From a checkpoint of a small multi-label audio tagger.
Model: 1.52M parameters, arch quartznet, activation gelu.
Training: soap at rate 0.0016, batches of 512.
Data: trained on synthesised imitations of 52 everyday sounds, one a clip, 39062 training examples, 99.6 epochs.
Rows from block 10 of a small multi-label audio tagger, named by matrix and row number. Rows with one number belong to one channel. Each number is 128 + 32 x the weight over its row's rms, rounded and kept within 0 to 255. All counts start at 0. Numbers have three digits each.
After each channel's rows are labels from the 100 clips, of 14848, where the channel reaches its highest value: "top examples" is what is common among them; "loudest band" is the band of the loudest frequency at the time of the peak. Only what is clearly more common there than usual is listed. The data: synthesised imitations of 52 everyday sounds, one a clip.
# convs1: first pointwise conv (model.blocks.10.convs.1.weight, 288x192x1), inputs 0-95
# convs3: second pointwise conv (model.blocks.10.convs.3.weight, 288x288x1, transposed), outputs 0-95

convs1.12:170179139136097078121128098204101120128143155092183190125094163085131127124056202100127079107168131165103153151170071130167142098140126178108099143126119104107143129109165119147155128144126077160164142141157078143114140121125113135106140165120144133092090097125122105125180104127070203059
convs3.12:119180151165110136122160121118117114110065002124097194159111162141163104143107085172132085177148083144142124172116144118138144105140162097094129153104128076184130146140094149107131166109085092125135133133138118129124130109100124098160130085190118207114083130142105170135108143094048071118
top examples: mains hum; group: animals; mooing
loudest band: 250 to 500 Hz

convs1.80:104125158140107148126161163107118180116103128162128120143091141163169164164082091168094098160154167115115124114096121128101174110099178092136138112131121130095127129123099105113170166073137193098141165139104145104087112126175141123104107150137136124154136076167132060089114163145117167146
convs3.80:157130163173181111044200149168107135119175120157118097132155157079172174103165119139051114170109159112130111133192136133143121068143161128132159109162130181094145104163175144160137138152145105112135122101135170091099135149103132182140123162160146125134067155132112178086160181191139109122
top examples: people; coughing; laughter
loudest band: 250 to 500 Hz

convs1.208:151143197155150119127086083101112111137093133074104100152171160092103112066187102162113078090134115071149094134113098165163122181156111099116173114088109204160073154105113061138080125157161133147095150129128154089125145129174130087143146115103198133115153086100141137078121147162116110130
convs3.208:175151094112079143170119085105186081181182105135107185078108105108151113159125116067177153113109097122130135074139122147146103144119167148150135136121155123158191172102133159163152146190089119164088147129175186150163139146166179096114138168198125116074176185174142063136114116131153116160
top examples: water drop; nature
loudest band: 1000 to 2000 Hz; 500 to 1000 Hz

convs1.185:104128163083124131166122152145032144148166174169142175156113077137099098157198153112139117125142159088084138097119112177126163174136103143136113142112152102140106093150123096058116124168085109153076136173155115109115171092178160122142134125123171171117097135157152166110186138209136180079
convs3.185:138119191091088127094109080129188097130146095152141077133076138163122110171120217156089075117107129139164074144136110098118134143172107172108111164165111127123130153184132145122104145104177111118081124120103112094132194172114115112102066127154125105152137130138076108145033110167125076145
top examples: clipping; text has "clipped"
loudest band: 500 to 1000 Hz

convs1.247:142062000123170100127129213128085079142135197183129120136096122092138194117143103129167133130145098099101122176117116131109096195109097152134140143131132140120140064116156092143111115133121107103085121164095127179132117146159145155156167151167100130128138096138130171135135133088144172113
convs3.247:085102154114093117135175091129110104113130127096125128116127083158163124138148133125093161094165126152118109106143127173108109159106131149130133165146131146112133088082121123174148159126135118094129117133116138162107138171127140120116134142132115165163073156112146130120142115132155102109
top examples: clipping; text has "clipped"; doorbell
loudest band: 500 to 1000 Hz

convs1.182:183173087032122109133152130151117170103146092087115138127132110134150195171104090149068129109126126094139116213094109138142106165141165170141147143135130161144127163114170180148108123110145075071120155109111107131144170149166072117156123119134192151135134114120141088112140139167112081145
convs3.182:124083139132110128140092136119159108096094110139157112158156108109127164123191023183096170116075147139164182186145093176137097156104065095117157135127096168168118112092115136150121101087112086119156146110153162180141114141082122128057125155106112130167182099114094122094142154137110126107
top examples: water drop; laser zap
loudest band: 2000 to 4000 Hz

convs1.184:212107121129076068129159102157129163136112173105153133086088137072127151135097190139177109133152110121139100132120090148089113124077130132163118153233094170112121110103148116164095140165128081145086205132116103103155130131097106174074069153122126139132128092117088117110188173153071155073
convs3.184:099085100097182114161104076125135130198140141104114133100128170100111158117167135144170127198142161171168105132155136104098184139136092128171123131074120213123080122072157188102121145083105156109105123126102191163126144160120155158097117150056146120139136106109135088075161107138152096096
top examples: mains hum; thin (high-pass); muffled (low-pass)
loudest band: 250 to 500 Hz

convs1.187:141101221153110175186123126089155058128159103121146161130106132133145098058134123109122135117119141152111087123111118129132144080091141123162092116109123125136117149119134114115106103127108077122122135160165138128155124108127128094148204064105116149110160137146119147093092111131128154161
convs3.187:116110124116162141154153147143126113118081132043138141111155146183163130166150061083161125126154120104157144162132150133158096142149119197102108116149172130162156118066122167162162157142048219145152187107190097094131130149111132112171131177123085140126165143106156136183100100132157171094
top examples: white noise; nature; thin (high-pass)
loudest band: 4000 to 8000 Hz

convs1.85:117096063098151152081110093174116100137153159145154118151158046094131075147110162166097034134121167142155148161167177122177137136110108163128124149117132102099146156120168175144136133123112144124131108161134104136139132111145204163178121127123152104158150123137143090112107122074097091172
convs3.85:103109114106132114142104123120087092119117075091162062188113138121124163104118094110114120125117074128099124159117121163178134129103070168118121131050126168144108130122097128123138143090137105148115118161101054102080147144070118122109114142093101087122131132046149139077017117101060160132
top examples: water drop; nature
loudest band: 1000 to 2000 Hz

convs1.245:129138088065112114141140151141085141103143152153129179145103159171112143098150113116122098133122180132116147165072158131113146141151130069147167143147135188086134145126117113140161057136123180202088134195166174116136120143164094167179121160115151096100126112138074126126139199134152144058
convs3.245:146142130115123102110100147124092112084198124111158106143151125117146137086127141130145125203110087152075118147105138079166121148120239121104121120109170126159123082110167136167146094143151095103139142110135103172172161146145107161105202117099118117156101128117108120053169168095100172097
top examples: clipping; text has "clipped"; whoosh
loudest band: 1000 to 2000 Hz

convs1.222:099161185144157080152108023131099163136106135118136127165161167154105149107176100195159133133156151121144133134147107139131107138110136132083150143075141071155136137140141081064082166129109159166171148162206147134159111136184192146095134160138133085122089100107149141141137139114151148146
convs3.222:126087114074221146102104133139052090166148157101061076150096119149093104154129185136141121130133165123154109101096055092068119133140129118123088102135098103113123067154124141094115136084149140115151135134114079084123131144115089070106137062160078133160183113075137102085152095078130133149
top examples: water drop; nature
loudest band: 2000 to 4000 Hz

convs1.199:120148147158182160189128178147142144135129134123164147107131152081135141145116065138117105132087079059164082191064080146170153107121127095128104122074109128135113149118111066128092089092099091136161157115156159108139078122108091174160116123111141159058181131148133109114136140157100091166
convs3.199:101184134158134140171084166170125131097136146194068139146131127127101078096162165148101111179124126122120129192102201070109106072111160066131101080140130118130159093158118113083073127170177069124123079141163099164114179190131085103164122121075116137142131141126086115141175089111120159097
top examples: clipping; text has "clipped"
loudest band: 2000 to 4000 Hz; 1000 to 2000 Hz

convs1.258:053092112164088131130131126106144117111119127094122125125096112130155127157172093182152112125073141166113154212190158099133145123147164164041155153080123168075120149163144067163116126127115127090114170114087140133113084104151167112150124084141133096213124051123123085110134161109117149126
convs3.258:131111155092131116110149114078106138146143183141100166148190167111152149123147135129104126071128102128130118121148097184255108137066130150159181141124125128108142112096149112132185096129142127120143136090165223151114139133168149178180124164123220127145196088068125160162113140111148178113
top examples: people
loudest band: 500 to 1000 Hz; 250 to 500 Hz

convs1.284:168141105139114111148103140105133191098135087157185173150132142147139119123134109133122162126094124155119133130156153155120164090124134144055106099209151129152086093109142150127122111220140111098103144175171075094133083098104158101108176130140146122158118117147171119172161090124121133147
convs3.284:123121086157127140167154131125068138151113105150083167111104114119142097121131129165089094125190150101127100188095081132131145124070111142144109119121095108158127090148079126100124133107160133113141147130108126178139118149138103121154116146189155092215166090126105148231083124115134155169
top examples: clipping; text has "clipped"; phone ringing
loudest band: 500 to 1000 Hz; 1000 to 2000 Hz

convs1.108:185145129131163077117144128160148150080140132195123108143135133050127121098148104049110155115137089109138166181155086092144197095133162100100165208134097113188128151073154154109136145167186155090098090128123110149146111064083164132072099159165179064111117105127113133132206107148102102138
convs3.108:099114124164132157123109155093191169165111122116150120137166120149141139100134108191152141114116129155101091087181125118150093129168091106099194169137104130108095133096125163139138155196165101136182082159177135091041137096127141141107149175107105108170123125139143150137169092095189147093
top examples: clipping; text has "clipped"; animals
loudest band: 500 to 1000 Hz

convs1.209:166118170137134116150157101170111108152105168108133091094118126086212106172106117134081185097156126133210100106164097155112054130154129166097141144169083155165122096109136088101141114103125128165153103104127127133171118064086155109096117151103167159135105163132112154144068122101118154098
convs3.209:089194120137139134158151105152130141149105125124144118081109119132133073032095131152159114124076119164071135113187200158115173159095133116127070114132095097096135159125149189145112185100159183124099120112131124125132116137087099109133152104068098132130154166181106122062103150166146083169
top examples: mains hum; coughing
loudest band: 2000 to 4000 Hz

convs1.132:126134125088100215121133152182195186116154131152152145115186119139151150058147138155150099111109134057140132137117070158157165134145093125169120112115093137133100107120123116142103104118094108158095113161161123078090101116148107163153164106149140143130147090139096149146137153145165153179
convs3.132:121123117143058113104086163177121145107206128164174218150166132178123124081122141113099139187165120117134169126085129129096154148094134142107078216125182152118157120131136091115081125111137060100105138131135071157153145123116181127119119088139056183146129137158151194105145182144130133078
top examples: white noise; machines and effects
loudest band: 1000 to 2000 Hz

convs1.144:136082071175100098110109155120140160117159058097110147168072167094158112047126139126155138127127125148147125142221080117126095168098131119129109104076136129152123129123109134143126095137068102115159089119120149111126093134112145097129171119122144144158113109105113118198235136119128161121
convs3.144:142143091115126143110166130130153163129159123140093120102111173096109109087104180146154128129117157128087002084127131094097117123106157109182093074132106142144077076178130138082079193141158119128156107105040136161134078164139160122149123141049131171121154118062097131076135129116103049142
top examples: white noise; machines and effects
loudest band: 4000 to 8000 Hz

convs1.83:184128149159109143113176150112130095107129055094141148076111112147122051070138147146134142082106148110105069153168151154151147122145101214156139096105110079124148116105153164158141148096071115097162110152137072127131188072128156092098146108145085093154185110098180167149208137122132133115
convs3.83:123125143119168115090107097133055130097184157141163119153117145132137152126110191082113173151160128151141222095091151113179136100106100183116155135143137143116128136118098168119137162100131190125145140144130138097127095129107124120170113145151128127119130117112152220141116145125084184083
top examples: white noise; thin (high-pass)
loudest band: 4000 to 8000 Hz

convs1.279:089088121161130087177124144102171113157117132115113101091100191096164114149154117160084084058143047116145099171130103130143087119131118161128123160131135099102156112146149190168062119116170118113170142108111145159145139090198146182112194109135183165104080194150107137116167128135177133123
convs3.279:154177206127113086144124131128179130141139199127195138129145136147142135152092140074146201120183126153135104083081103123125139141155126122153176143147108059200166124129099127093104137135100124132062146149165153074109175138133138139167097115158128143141143187047165184183143133121127204163
top examples: signals; reverberation; text has "reverberant"; beeping
loudest band: 1000 to 2000 Hz

convs1.183:117125118136166067159146117121185141098154159138159119146110179107186166129089184163148155125091142165136157137090104149133091109144145169073173182118169159139074136158146085143128052097089131165176124156155090055114156081117095150108088153096158121099140133138133155111141184128085167118
convs3.183:140170152124184131128134091117145150186184115126099152092169109102144121035136121099174165100104156122070117118172141145108160112091140144161142116139144156120171124094155121129124165090133138123083136110141207111087109114087077158184178158021102138135151145114052122079151145144102101164
top examples: clipping; text has "clipped"; reverberation; text has "reverberant"
loudest band: 500 to 1000 Hz

convs1.109:172144139147111150107181101123206154153123169138115142090081200121102110142233152168162129132115146078116121140117126138128111137144127106169127086145107150145136133093104127144119132091132111156125110152077134104196167136153053086117160125084151145123151135131186058106101157204111162068
convs3.109:108108121123191164066151125153124095125116083118147118088090027144156090149119127089171068155189142114103178129082129152133161146089165088167098139150145149192181108109177209110145111160131111113159161085107142207139140132171162046158153081198125159140144199153179106147113077112100124126
top examples: people; speech
loudest band: 500 to 1000 Hz

convs1.195:159074101127067124113091138078132135108157069147105122103158096108126110090137149126096137113102101133115179123182082173198118048164132141111140159082139153127107131120093120105162114157125104097137072164183160178117104145073157137120151127114155102133195148164072074151172126142148110131
convs3.195:149117105156112122092078121103053124120109161117141130116139122101117103087146170127106098158068173110113170106150098103182134137115110151134127103138161165179195123123075088128147143170153122110114106129093159161118088139142103114111112128074196120109039168096089141066078115114154155137
top examples: signals; phone ringing
loudest band: 500 to 1000 Hz